From a checkpoint of a small image classifier.
Model: 48-pixel images, arch gmlp, norm layernorm, layers 8, width 192.
Training: muon at rate 0.0036, 20700 steps, held-out accuracy 100%.
Rows from block 4 of a small image classifier, named by matrix and row number. Rows with one number belong to one neuron. Each number is 200 + 40 x the weight over its row's rms, rounded and kept within 0 to 999. All counts start at 0. After the name is the row's rms in percent of the matrix's.
After each neuron's rows are labels from the 100 images, of 14848, where the neuron reaches its largest size: "responds to" is what is common among them. Only what is clearly more common there than usual is listed. The data: seven-segment displays showing three digits. In brackets: how many of the 100.
# u: gMLP up (value half) (model.blocks.4.mixer.u.weight, 384x192), inputs 0-191
# v: gMLP up (gate half) (model.blocks.4.mixer.v.weight, 384x192), inputs 0-191
# out: gMLP down (model.blocks.4.mixer.out.weight, 192x384, transposed), outputs 0-191

u.144,140,218,207,181,147,156,245,227,175,229,182,257,237,190,210,179,158,145,243,285,231,214,247,194,218,201,199,226,202,170,213,213,172,124,164,286,230,201,192,168,166,125,101,253,157,223,203,215,160,208,236,210,226,172,194,116,195,189,241,228,211,227,145,242,239,115,162,227,188,215,193,182,204,145,226,205,249,259,208,228,234,165,199,197,225,282,235,158,172,242,259,176,267,249,83,160,191,179,176,172,203,190,208,196,227,153,271,188,230,135,154,222,221,237,255,188,176,223,206,231,148,159,91,160,246,253,237,193,149,216,185,158,271,251,253,194,230,266,218,224,108,163,227,153,154,179,229,221,212,205,185,191,207,223,209,243,157,193,220,217,215,207,173,189,112,223,199,185,276,223,150,227,256,190,109,186,219,231,142,215,248,164,121,197,193,206,243,249,209,151,191,141,166
v.144,130,259,162,196,228,227,264,274,174,206,186,220,246,164,186,201,190,186,159,176,192,236,161,171,229,183,173,228,215,128,187,213,119,155,235,256,235,230,163,169,136,164,193,208,233,252,282,172,191,114,241,247,252,164,176,217,178,233,209,184,202,242,190,201,239,170,192,248,130,154,149,135,153,154,149,121,143,143,201,246,337,171,304,248,233,180,250,240,150,189,194,199,195,182,214,212,263,205,231,228,268,142,263,206,228,155,147,206,225,202,195,145,220,226,188,266,168,223,213,188,262,184,156,201,192,168,192,207,164,170,218,214,221,152,165,122,192,187,222,221,165,261,197,157,202,297,215,183,212,210,198,183,210,142,167,135,215,167,259,161,184,203,177,271,241,194,168,138,143,170,223,215,175,231,166,213,219,243,232,239,198,215,203,274,235,279,146,131,240,208,195,199,195
out.144,123,248,184,177,166,150,253,222,223,103,216,220,210,224,225,73,186,237,200,201,151,182,200,227,182,181,228,179,174,137,228,230,197,208,223,194,256,266,217,237,225,202,216,261,234,200,198,251,283,279,170,199,246,76,195,232,207,204,187,273,122,200,203,266,176,168,250,235,233,192,198,185,246,252,262,176,196,197,230,221,196,201,246,218,139,227,224,188,158,133,196,178,215,281,180,248,199,246,166,243,312,184,258,275,171,215,147,147,160,218,202,92,157,222,159,184,201,166,168,256,166,181,208,220,164,217,135,170,174,213,209,138,214,205,203,170,227,248,203,147,223,205,251,185,205,175,150,204,183,232,234,226,252,162,233,196,167,203,176,186,190,144,205,174,252,155,149,222,204,223,173,207,150,177,123,197,169,224,191,167,220,111,248,154,188,251,230,227,151,146,255,175,142
responds to: third digit: 6 (28)

u.130,129,233,225,135,221,221,197,167,188,188,229,273,146,191,134,186,244,221,236,238,266,254,186,215,181,131,224,182,252,218,162,192,185,238,172,212,155,199,192,239,205,233,146,140,173,222,221,126,143,201,162,252,134,190,128,224,187,123,187,218,183,232,158,205,212,157,216,109,225,157,252,237,205,209,175,133,192,209,213,198,204,205,271,190,251,272,261,209,174,234,247,145,171,187,198,164,182,205,195,194,266,159,201,146,202,159,233,295,201,180,190,203,219,190,224,239,198,136,130,177,214,90,156,209,213,194,243,127,256,244,140,192,130,272,222,170,157,199,276,233,201,279,221,301,234,279,229,226,158,174,180,151,223,218,236,167,204,250,260,129,214,202,268,206,193,205,250,198,260,201,151,176,224,191,210,156,150,185,163,229,176,170,193,223,161,198,183,223,214,256,137,193,246
v.130,138,197,206,143,227,186,212,145,212,183,236,192,281,216,228,249,172,198,175,208,193,199,239,253,235,224,243,200,154,268,193,189,261,263,222,181,180,182,232,203,188,199,248,252,143,229,203,271,203,281,186,286,221,172,148,152,172,263,175,167,120,183,166,221,198,143,273,264,194,192,227,213,228,168,183,189,157,202,185,195,162,141,180,133,200,179,168,164,159,217,214,166,83,284,194,166,215,172,188,201,155,169,231,187,219,196,189,169,176,285,230,178,176,141,210,224,262,228,179,187,200,138,174,242,148,255,213,225,237,190,216,166,204,154,230,246,254,219,188,225,184,107,189,173,274,186,165,286,147,194,194,202,281,181,240,123,181,221,237,130,218,182,223,220,164,251,175,248,255,236,262,182,209,227,167,307,186,169,167,192,194,158,180,149,161,189,201,211,186,235,222,97,129
out.130,123,106,166,174,230,256,221,146,280,166,201,227,186,161,248,278,202,131,255,110,185,209,279,242,194,146,181,223,175,146,233,226,91,139,171,212,182,257,198,189,197,220,206,256,201,221,242,123,217,195,220,176,212,169,165,218,204,201,209,159,220,266,198,155,195,173,163,239,189,195,197,178,160,174,200,178,131,213,228,197,210,211,181,231,212,188,193,125,243,210,171,145,162,194,249,147,209,135,182,184,245,128,186,137,278,181,203,261,226,175,207,144,249,266,166,272,155,209,231,198,210,256,187,156,211,156,198,247,181,165,200,235,243,173,237,256,119,155,229,315,237,230,191,213,224,193,221,228,146,246,237,184,165,166,226,221,238,208,213,153,183,207,239,230,264,219,224,232,156,127,204,160,201,174,124,244,151,252,207,159,246,156,268,161,213,256,209,229,192,206,182,184,267
responds to: the digit 1 (100); second digit: 1 (59); third digit: 1 (51)

u.295,036,177,165,124,209,207,223,196,219,280,248,203,222,233,214,177,198,200,137,202,166,106,239,162,234,246,126,180,157,137,210,206,213,235,296,237,262,185,167,161,184,247,240,114,267,181,230,217,199,224,162,224,186,232,239,179,145,249,237,141,167,141,240,133,135,201,201,167,157,188,190,203,235,197,173,184,207,132,206,150,163,274,224,139,206,205,155,182,235,242,243,155,243,178,226,151,228,221,209,156,209,188,219,164,154,187,178,172,130,116,196,203,251,222,204,268,239,205,236,180,152,240,142,162,186,291,235,128,211,204,190,206,186,211,221,207,169,195,158,210,194,190,187,204,169,239,289,276,232,298,234,147,160,189,182,209,180,221,253,138,170,192,179,138,196,265,214,184,197,207,152,179,187,241,252,185,277,201,212,234,127,207,209,227,296,176,214,210,230,235,199,283,210
v.295,033,198,202,182,213,227,207,146,236,176,180,149,229,229,257,193,171,284,213,178,243,280,156,226,196,190,236,144,138,257,144,211,232,163,130,226,234,240,181,197,212,194,184,219,205,260,270,149,202,240,229,156,184,203,231,163,193,213,247,200,319,153,160,190,249,268,134,217,199,189,189,186,211,160,204,267,271,174,171,137,280,143,137,232,296,150,195,192,165,198,157,214,225,215,223,197,188,214,236,270,207,129,267,236,256,191,205,174,185,154,174,208,235,210,227,141,174,225,142,199,195,205,202,233,205,183,176,207,231,176,152,220,188,191,193,121,243,214,161,160,180,164,266,197,232,212,181,148,282,173,272,238,193,200,215,184,187,159,234,235,170,185,157,201,193,207,141,105,165,216,229,179,125,217,140,226,196,269,255,140,170,139,233,163,255,160,241,180,153,173,170,231,292
out.295,048,180,255,241,182,169,207,178,162,170,190,160,234,121,195,167,142,184,229,165,193,271,151,215,193,227,202,216,209,234,245,179,214,224,220,189,180,150,209,256,257,150,141,201,132,181,219,184,187,223,240,192,254,195,142,232,248,161,179,222,198,223,203,226,225,237,208,198,235,217,188,140,209,199,282,167,248,209,147,249,202,118,220,260,157,154,220,212,153,162,249,197,191,200,137,206,154,222,224,172,162,206,199,238,263,193,249,209,221,247,182,245,166,124,217,253,185,165,186,239,273,173,245,191,199,153,218,269,150,194,218,236,277,195,144,286,224,242,233,201,230,147,171,294,221,155,188,125,116,122,147,226,180,240,161,162,213,203,178,243,239,276,181,211,247,170,215,235,187,82,243,204,165,189,166,176,187,186,125,164,265,186,189,256,117,293,171,195,169,184,238,166,186
responds to: third digit: 6 (30)

u.259,137,171,199,232,233,132,172,178,206,183,194,188,131,144,227,211,170,216,266,118,195,134,159,160,231,204,154,196,313,253,260,237,254,189,139,199,193,221,201,191,214,226,128,194,212,227,190,202,211,205,198,160,264,147,130,270,176,145,240,272,178,230,230,239,220,108,143,179,196,190,186,226,147,200,242,134,203,211,216,125,193,215,223,225,247,200,188,206,121,141,168,255,144,181,169,240,192,270,197,169,301,245,194,150,229,156,198,259,152,212,173,264,190,158,214,190,235,193,150,172,215,127,159,183,222,241,155,218,259,227,239,170,170,182,165,184,212,173,214,194,280,254,205,219,260,245,134,220,154,278,274,158,260,230,192,246,221,228,210,239,236,175,174,215,150,118,192,220,220,161,198,197,137,186,255,236,213,172,246,180,232,219,201,162,168,223,198,266,205,217,154,194,232
v.259,145,168,170,169,128,216,185,149,161,181,277,199,203,227,201,162,188,195,175,208,196,248,161,205,240,220,197,255,209,301,142,148,219,216,162,148,179,245,260,222,249,237,196,217,181,206,219,261,251,247,174,243,220,236,205,168,97,194,226,173,171,138,199,180,122,253,256,217,257,188,192,238,141,165,199,231,206,202,153,224,201,241,136,223,108,146,195,155,188,295,248,136,153,238,188,204,132,239,210,179,205,237,138,275,184,201,213,253,207,217,214,264,175,204,262,195,243,174,244,130,234,246,154,299,210,256,147,212,186,201,178,145,217,174,135,173,216,191,212,101,224,143,230,174,215,137,153,226,190,203,111,212,197,200,201,144,196,214,177,234,147,174,239,165,192,274,139,226,173,236,216,239,191,239,196,214,271,197,209,235,223,210,171,222,197,276,175,162,225,224,217,151,177
out.259,144,183,195,206,196,176,246,223,184,219,185,220,224,246,226,212,174,190,165,239,212,180,195,108,133,232,227,153,101,182,205,227,95,206,241,178,206,228,132,205,221,140,181,257,153,193,170,165,175,222,244,144,88,230,202,213,198,268,136,193,197,199,181,182,262,260,202,122,236,238,139,122,211,224,209,182,197,172,329,144,170,174,214,207,203,208,173,224,222,187,218,202,134,212,221,142,167,271,153,243,181,163,185,231,233,183,228,246,304,241,197,135,276,163,202,177,175,177,217,210,181,223,229,176,213,209,252,194,281,250,234,197,210,258,204,181,105,192,208,298,179,262,187,235,231,160,197,247,166,114,206,193,257,254,209,199,223,278,203,153,216,179,157,197,132,202,249,198,232,200,199,174,228,192,171,179,237,169,227,238,230,214,167,199,208,160,233,216,227,235,166,138,170
responds to: the digit 1 (100); third digit: 1 (63); second digit: 1 (37)

u.348,144,274,198,168,177,222,198,191,198,228,249,184,207,244,184,234,214,233,113,194,197,265,226,212,237,284,166,201,194,236,115,162,193,228,147,203,144,267,203,212,313,157,218,216,181,166,219,142,258,220,172,213,212,261,231,154,191,245,196,239,195,181,222,179,161,210,223,250,219,236,167,196,199,178,139,163,185,250,167,247,175,202,162,238,232,192,269,158,214,251,206,241,218,278,127,203,162,201,258,177,259,195,192,175,189,262,224,203,183,189,205,271,159,170,236,300,188,177,184,169,223,167,183,238,178,195,115,198,111,206,148,224,176,160,184,157,173,187,250,176,304,173,99,211,182,183,146,238,156,216,200,228,166,141,232,156,166,237,228,142,136,240,282,171,231,204,148,179,177,231,234,144,243,238,216,271,219,131,213,191,220,121,183,126,182,212,208,156,197,181,184,185,244
v.348,123,164,227,212,236,227,162,245,231,234,208,154,245,194,157,256,259,193,258,181,171,193,155,184,303,239,228,191,217,243,254,180,286,156,218,264,223,179,163,204,167,148,237,180,172,183,156,84,205,206,145,256,233,219,222,160,190,205,227,229,190,172,201,220,239,213,138,193,239,138,177,172,142,121,231,152,226,203,121,178,237,202,164,209,175,199,228,234,136,168,268,218,178,176,222,211,163,132,165,209,257,253,151,195,205,211,211,204,94,145,214,277,292,168,261,177,210,135,216,243,233,198,169,191,174,234,159,207,176,244,177,231,211,240,209,234,203,169,223,233,258,137,172,117,183,223,176,180,224,212,131,195,222,182,169,208,240,207,157,293,211,175,177,177,124,211,173,180,162,256,110,175,233,166,265,167,185,273,259,166,179,247,198,183,208,240,245,229,225,179,209,188,251
out.348,116,185,191,225,164,221,203,156,147,161,254,194,141,147,145,265,241,200,160,233,201,263,214,229,181,203,257,197,225,155,235,168,277,123,230,202,139,203,230,186,164,254,240,226,262,227,180,172,237,207,200,181,175,193,187,122,284,205,260,176,208,211,242,182,172,189,212,197,177,149,226,225,164,226,245,285,166,201,197,225,253,200,232,160,181,112,225,150,207,186,236,156,273,168,191,265,173,214,214,96,189,263,248,166,141,240,217,194,250,159,156,225,205,202,155,158,153,171,202,222,221,149,207,238,158,211,208,219,135,244,164,211,181,181,158,192,257,167,165,125,148,192,212,213,258,282,220,225,206,212,185,225,144,151,196,135,221,194,260,181,203,208,139,157,202,144,221,291,268,214,233,281,175,228,148,170,220,280,207,215,178,209,115,203,150,162,242,163,183,229,170,214,282
responds to: the digit 1 (99); first digit: 1 (80); second digit: 1 (40)

u.158,135,243,215,154,156,224,189,167,130,156,265,205,245,199,187,175,184,206,177,257,269,201,159,193,184,255,189,253,188,302,137,187,305,184,201,189,133,215,173,263,197,242,223,142,207,159,198,188,206,212,196,235,167,206,154,185,131,188,198,211,180,221,170,247,175,217,195,120,263,160,213,191,123,209,193,229,264,154,148,219,192,239,200,157,177,190,188,138,166,146,200,203,215,205,210,148,157,264,184,160,247,235,144,294,190,222,219,176,195,125,160,239,160,200,179,190,262,166,224,187,250,122,228,209,184,241,153,166,197,173,105,191,263,160,208,161,250,223,265,210,161,219,228,179,279,230,260,239,165,185,106,190,181,205,157,214,205,223,211,234,178,154,195,148,192,257,137,206,241,223,250,270,167,171,253,212,281,228,237,203,193,266,255,197,232,271,156,200,253,182,222,217,164
v.158,141,287,222,162,189,220,162,125,200,251,195,248,117,192,194,213,225,175,254,195,159,186,189,259,208,161,204,192,217,191,170,216,140,107,247,198,202,193,222,197,230,167,180,227,197,227,233,165,225,299,164,205,228,195,241,204,186,276,173,178,260,210,217,121,202,155,224,247,211,171,253,205,197,217,148,251,247,285,174,119,196,271,161,170,192,218,136,197,190,205,224,261,206,231,181,199,192,208,156,239,222,204,180,231,193,150,189,163,148,218,255,218,167,172,230,176,199,214,162,132,128,171,223,210,219,218,181,200,198,189,220,197,152,210,205,263,189,171,155,238,164,155,195,220,227,119,138,214,155,213,249,244,199,286,142,207,169,235,260,234,285,208,190,182,212,214,215,193,251,244,80,123,250,233,229,273,151,167,117,201,195,187,196,130,150,145,172,296,245,207,216,258,182
out.158,131,185,269,155,299,211,245,186,249,209,116,207,132,141,261,154,217,137,203,196,227,152,233,212,187,156,189,175,220,189,205,235,193,180,194,214,238,230,210,217,119,223,219,153,176,230,232,142,239,218,209,185,216,151,190,165,198,162,192,173,186,231,168,121,187,203,185,241,226,196,204,203,161,265,197,211,235,207,240,158,205,294,176,290,202,243,171,200,189,155,194,161,225,259,219,244,155,208,226,294,244,205,180,211,253,188,188,212,209,238,285,114,281,167,203,185,213,103,184,265,115,237,162,167,195,195,196,191,282,219,243,187,282,214,251,158,195,191,214,240,218,224,236,205,206,199,152,126,203,201,187,187,157,183,203,191,218,197,113,254,215,140,244,198,215,264,210,144,157,217,190,166,158,127,170,190,141,159,261,149,179,122,299,199,207,170,169,225,182,233,253,171,210
responds to: the digit 1 (100); first digit: 1 (54); white glow (39); second digit: 1 (31)

u.68,093,184,233,194,178,183,253,199,216,182,135,234,247,125,151,205,238,156,173,173,194,193,143,293,211,142,172,164,223,243,210,177,174,191,158,182,219,263,208,223,163,220,203,218,213,130,290,217,196,179,226,121,195,222,209,223,252,167,197,151,233,201,147,182,215,247,202,175,242,183,288,191,237,79,107,258,205,157,146,158,283,198,288,153,233,181,182,199,206,229,174,166,236,213,187,212,204,267,217,198,204,218,199,223,206,193,170,199,241,230,247,240,203,167,145,262,193,211,163,156,110,254,226,233,231,194,272,164,200,271,244,224,228,153,181,210,257,189,243,195,238,155,231,185,213,257,168,257,174,189,223,147,184,159,262,149,218,235,148,172,186,115,152,183,240,206,177,172,150,188,185,146,198,233,233,184,222,186,251,106,152,202,298,247,187,244,129,183,194,180,171,200,225
v.68,103,231,188,158,280,217,191,197,227,264,253,131,242,254,176,236,184,195,224,177,243,161,220,199,178,235,265,235,181,186,188,245,196,183,227,275,176,184,236,183,227,165,236,193,129,167,226,136,205,174,180,156,195,151,212,279,183,241,240,185,198,265,155,210,211,157,218,226,118,187,257,146,207,290,139,222,273,138,146,216,191,174,293,190,214,190,135,159,227,245,168,240,245,160,254,187,210,119,140,178,206,224,193,240,210,211,228,233,253,128,213,274,198,192,253,232,177,189,165,177,173,244,137,173,198,167,193,260,177,218,241,227,179,157,221,217,203,264,294,130,208,180,205,182,233,160,205,187,250,159,129,166,274,173,176,188,153,195,156,160,207,151,170,245,156,217,215,277,228,106,158,237,136,185,236,159,134,174,204,168,218,192,214,199,221,235,233,198,253,143,221,224,158
out.68,103,238,147,198,114,102,237,244,209,140,226,177,226,259,210,204,220,214,283,219,211,213,219,240,181,235,209,252,176,92,190,206,228,138,178,130,215,234,96,269,169,215,183,127,194,288,222,236,218,244,161,212,197,252,183,255,252,152,193,172,178,206,224,232,179,246,232,212,198,175,108,210,262,228,217,160,224,242,183,181,189,269,152,193,216,215,208,203,180,165,189,202,181,256,200,167,142,221,190,199,169,161,220,180,206,209,140,176,155,169,214,242,320,122,208,148,132,200,150,205,200,255,215,264,184,188,198,245,207,147,237,209,266,227,171,206,167,171,152,207,142,207,175,235,216,202,229,126,220,195,201,204,220,205,160,286,159,233,193,293,220,243,189,151,249,114,244,190,191,257,187,151,176,268,180,243,237,178,213,200,208,241,187,179,217,140,180,150,212,223,156,219,195
responds to: third digit: 6 (26)

u.82,120,169,191,224,166,222,187,236,182,204,188,211,155,206,161,186,150,208,139,207,182,151,228,237,199,183,239,223,170,200,84,196,140,240,148,171,246,213,225,243,162,171,226,240,286,183,204,183,259,272,293,176,145,180,183,205,214,243,211,153,206,211,223,239,142,202,193,218,207,228,172,193,260,188,177,187,249,251,164,251,212,187,102,158,138,186,167,200,200,218,211,261,224,231,190,153,197,219,169,231,147,158,239,208,201,190,207,199,287,114,261,169,198,281,232,127,225,199,268,168,168,204,250,244,178,212,165,253,227,179,199,177,183,110,255,199,235,168,198,170,318,201,186,182,202,147,199,231,172,207,244,225,98,199,211,241,188,237,215,197,231,220,243,154,232,147,195,174,177,206,222,162,199,222,221,294,281,205,233,152,219,176,68,255,160,207,174,152,216,187,133,190,196
v.82,119,222,228,185,162,171,204,248,187,288,210,219,163,184,213,243,189,236,227,138,254,208,200,166,218,231,194,192,195,220,218,239,209,269,190,165,221,193,255,210,147,206,209,150,225,159,179,240,146,228,166,222,226,216,312,175,216,242,180,210,202,125,193,164,247,260,172,223,260,187,218,227,138,215,202,212,228,181,147,211,244,182,134,127,188,131,137,223,196,171,214,210,319,262,191,203,175,288,197,157,188,152,135,157,114,237,181,226,180,202,280,176,173,215,188,166,263,180,267,199,185,262,229,207,208,222,116,148,176,178,189,222,221,168,233,202,269,216,131,116,125,160,161,219,260,157,217,201,175,248,257,233,212,215,238,201,199,175,157,276,215,168,229,204,205,193,159,150,224,171,290,207,218,290,166,203,204,244,229,208,203,216,137,214,138,221,175,156,205,152,187,171,112
out.82,137,256,156,257,178,248,229,168,196,218,232,162,129,205,230,196,191,228,237,162,199,188,146,257,217,140,181,151,196,264,222,186,150,197,173,136,148,125,223,192,212,201,169,188,172,200,179,176,128,150,196,199,191,282,158,217,134,197,241,244,230,170,230,187,211,156,234,201,260,256,217,182,189,210,259,188,173,175,123,184,187,146,285,173,218,244,229,186,157,173,202,145,110,255,192,177,222,186,172,113,215,226,153,254,219,269,233,234,223,236,188,184,200,161,104,227,251,273,138,162,172,206,162,256,171,251,194,261,199,264,214,154,215,202,125,169,213,192,146,264,204,203,238,216,181,202,155,209,176,202,187,227,201,223,248,201,248,128,240,166,140,280,211,241,208,262,219,265,193,152,221,252,217,202,225,204,188,188,163,218,278,310,186,201,140,235,209,227,150,130,243,218,203
responds to: the digit 1 (91); third digit: 1 (68); second digit: 1 (25)

u.208,138,143,220,229,233,290,208,148,249,181,213,162,211,172,185,216,159,224,212,184,185,226,206,185,234,203,201,196,156,229,172,224,152,278,184,186,234,212,142,220,187,202,129,143,151,112,188,230,258,243,130,215,293,191,222,187,174,190,246,217,214,206,226,250,248,289,221,278,184,235,265,176,155,246,193,182,186,249,168,262,210,261,147,190,144,122,203,236,170,193,214,175,232,188,123,145,242,203,223,219,165,204,131,266,256,195,238,239,235,130,260,230,212,178,253,170,193,190,207,180,198,258,209,254,195,305,123,255,199,169,215,218,170,183,145,156,176,195,249,142,205,127,178,244,248,158,246,260,239,187,218,232,108,198,212,220,187,174,215,191,165,171,245,228,197,230,133,148,206,144,204,215,202,180,162,163,168,138,198,173,173,214,160,148,184,289,172,245,238,188,155,197,176
v.208,137,247,247,195,274,177,159,190,235,163,125,209,189,271,203,234,198,261,212,182,199,190,220,198,202,240,151,187,191,91,207,216,169,153,180,282,119,137,211,246,189,197,208,271,211,215,225,172,184,159,210,210,153,211,271,196,118,221,202,173,199,268,122,159,221,193,197,251,206,174,231,187,220,269,211,196,194,275,141,262,59,179,140,147,283,156,164,195,206,195,137,197,174,217,249,192,146,125,247,196,254,195,212,192,230,123,161,197,224,235,257,191,197,246,231,213,214,252,167,248,249,150,198,221,167,232,175,172,203,222,170,247,158,147,185,180,208,194,256,212,148,225,230,229,174,195,272,237,189,249,228,240,178,263,227,182,183,204,230,253,239,163,171,133,219,147,136,190,172,216,212,196,170,259,121,223,205,134,239,200,242,233,165,195,193,232,225,252,157,157,202,219,219
out.208,125,162,190,228,249,247,229,185,228,207,227,162,207,260,213,246,209,180,256,214,230,183,205,229,207,151,238,237,208,178,247,154,158,208,235,214,185,214,222,163,181,236,130,225,223,157,221,188,287,125,276,99,129,182,173,224,242,169,159,178,130,236,160,221,211,224,188,213,153,246,150,208,225,224,225,194,214,187,192,109,229,251,226,218,142,244,208,230,269,225,196,187,245,234,191,168,124,167,177,223,258,191,124,264,234,153,185,220,250,209,219,265,162,202,164,226,140,185,135,134,170,187,247,206,192,229,187,151,206,191,174,107,171,258,185,205,102,172,230,195,216,325,231,165,144,192,199,145,196,207,241,105,279,170,202,201,152,255,187,132,254,243,166,197,189,150,210,219,216,185,150,129,220,185,259,216,177,229,191,148,202,175,235,229,252,215,166,246,188,215,227,251,214
responds to: the digit 1 (64); the digit 4 (59); white glow (36); third digit: 4 (26)

u.256,105,269,133,223,184,198,278,147,143,270,238,132,146,197,206,204,191,186,166,169,149,201,171,214,155,234,222,220,231,235,278,166,203,190,190,208,152,207,181,139,169,162,154,207,165,270,204,219,183,199,235,246,225,297,219,201,152,200,178,243,284,184,212,145,207,194,245,237,278,231,273,186,251,199,187,160,180,233,212,152,210,170,149,195,125,232,152,206,185,141,187,210,155,195,278,207,156,201,143,245,186,173,182,218,218,230,178,192,208,263,205,187,138,261,178,181,182,162,108,170,204,171,236,230,264,234,270,185,226,274,239,260,157,216,148,246,176,236,166,179,193,242,254,164,204,233,180,163,193,172,189,221,117,167,238,181,203,183,236,171,181,222,185,193,223,169,228,208,160,335,138,215,237,279,152,201,150,169,178,186,154,175,255,192,174,107,214,213,179,189,230,202,270
v.256,112,169,206,151,200,202,218,206,205,199,203,203,105,230,193,195,221,205,171,139,207,173,210,193,183,221,255,165,180,180,167,250,151,169,164,189,152,185,288,181,208,132,202,248,232,266,249,187,162,205,208,265,161,138,218,265,197,222,249,142,199,210,147,281,195,252,152,173,185,193,154,194,161,171,245,194,228,205,188,223,165,198,198,109,236,192,122,141,226,243,142,180,224,222,184,235,178,194,215,185,250,195,201,125,173,276,207,232,182,207,181,227,144,189,195,195,300,209,237,258,179,197,174,267,205,221,149,183,213,172,194,172,126,172,152,199,198,219,238,227,216,265,226,153,190,180,185,307,212,177,143,175,189,180,232,259,263,165,254,211,248,220,235,176,125,269,237,219,226,230,201,215,278,167,306,234,161,187,245,243,240,217,188,218,228,296,184,180,148,137,116,177,116
out.256,127,164,135,149,175,132,141,198,226,218,236,224,154,244,179,254,243,295,163,201,181,238,222,239,235,198,209,243,221,262,192,281,179,197,168,197,219,236,179,229,194,188,168,178,182,189,195,205,228,213,148,234,242,202,165,247,129,204,181,229,276,195,155,200,206,246,105,258,157,130,192,208,156,165,271,214,221,247,209,232,187,236,169,241,227,209,193,196,151,218,180,197,220,316,266,195,183,178,216,189,140,189,173,136,214,230,160,181,263,184,220,147,244,185,187,230,137,160,185,264,270,205,174,196,158,178,164,213,225,141,179,200,179,153,186,182,198,236,213,230,170,105,186,326,185,193,222,298,212,224,222,315,226,159,163,219,253,220,173,241,226,154,192,209,176,186,213,145,143,181,186,216,194,215,277,171,217,225,244,178,200,204,186,166,147,181,224,124,146,178,173,232,104
responds to: the digit 1 (96); first digit: 1 (52); second digit: 1 (43); third digit: 1 (36)

u.84,041,151,258,115,205,167,227,251,216,217,227,126,224,175,222,127,193,202,175,212,211,192,221,214,179,209,173,180,196,211,220,207,172,214,251,208,156,188,127,170,190,209,130,237,207,188,252,139,159,128,168,254,261,210,208,176,252,203,182,213,182,126,249,172,254,134,197,133,249,245,218,209,163,162,208,176,164,237,242,139,232,255,149,194,139,238,117,134,199,242,188,262,245,132,85,214,196,247,198,249,195,221,247,239,206,183,215,244,233,205,254,297,171,239,246,176,183,208,243,213,175,188,207,258,249,204,190,167,263,191,180,138,210,240,340,144,221,225,140,159,175,190,173,149,167,178,240,127,262,223,199,211,193,242,225,198,128,182,138,221,228,261,213,204,266,177,240,198,173,190,169,262,188,223,168,219,152,208,250,161,214,206,231,211,196,217,167,179,201,213,129,180,187
v.84,031,230,194,261,197,308,210,181,186,154,203,250,96,161,175,200,144,179,221,245,230,238,228,223,138,199,234,223,283,185,251,213,202,168,102,220,175,210,123,203,201,143,166,185,255,235,237,219,203,139,273,222,136,202,229,144,207,141,192,234,243,167,176,133,226,191,146,242,249,204,185,257,239,147,248,232,230,209,243,187,229,162,92,158,239,152,213,184,228,244,156,200,201,189,252,168,88,235,231,210,204,233,220,225,284,199,242,170,175,259,232,163,224,202,236,157,133,188,168,169,258,225,234,195,290,173,213,206,126,188,175,204,174,198,212,241,235,136,188,214,191,161,172,194,204,275,189,238,218,135,208,175,255,159,234,264,188,286,224,247,160,166,198,188,228,175,216,211,164,219,130,264,217,168,184,164,185,181,210,200,210,156,152,223,206,180,189,222,155,148,206,191,159
out.84,042,253,202,227,189,171,182,146,186,217,256,165,94,145,192,195,226,205,224,175,154,222,219,196,145,209,149,165,188,216,238,235,214,215,169,249,193,191,228,208,218,168,195,167,190,168,189,247,261,237,183,198,198,214,172,257,260,171,166,167,137,280,160,172,113,267,231,269,181,166,141,197,128,168,159,149,191,172,106,283,180,137,211,212,249,171,172,246,222,199,221,196,208,190,278,183,237,224,221,196,186,179,222,236,253,238,238,198,123,187,194,158,229,215,142,220,227,220,173,277,231,187,267,230,160,172,202,219,190,172,150,214,239,236,193,248,225,190,250,255,248,172,182,286,254,222,225,267,162,152,217,213,217,182,229,183,238,169,231,175,150,179,185,192,166,207,229,178,241,129,223,204,148,200,268,178,287,233,166,131,146,107,140,274,205,187,270,204,237,153,183,175,115
responds to: third digit: 6 (29)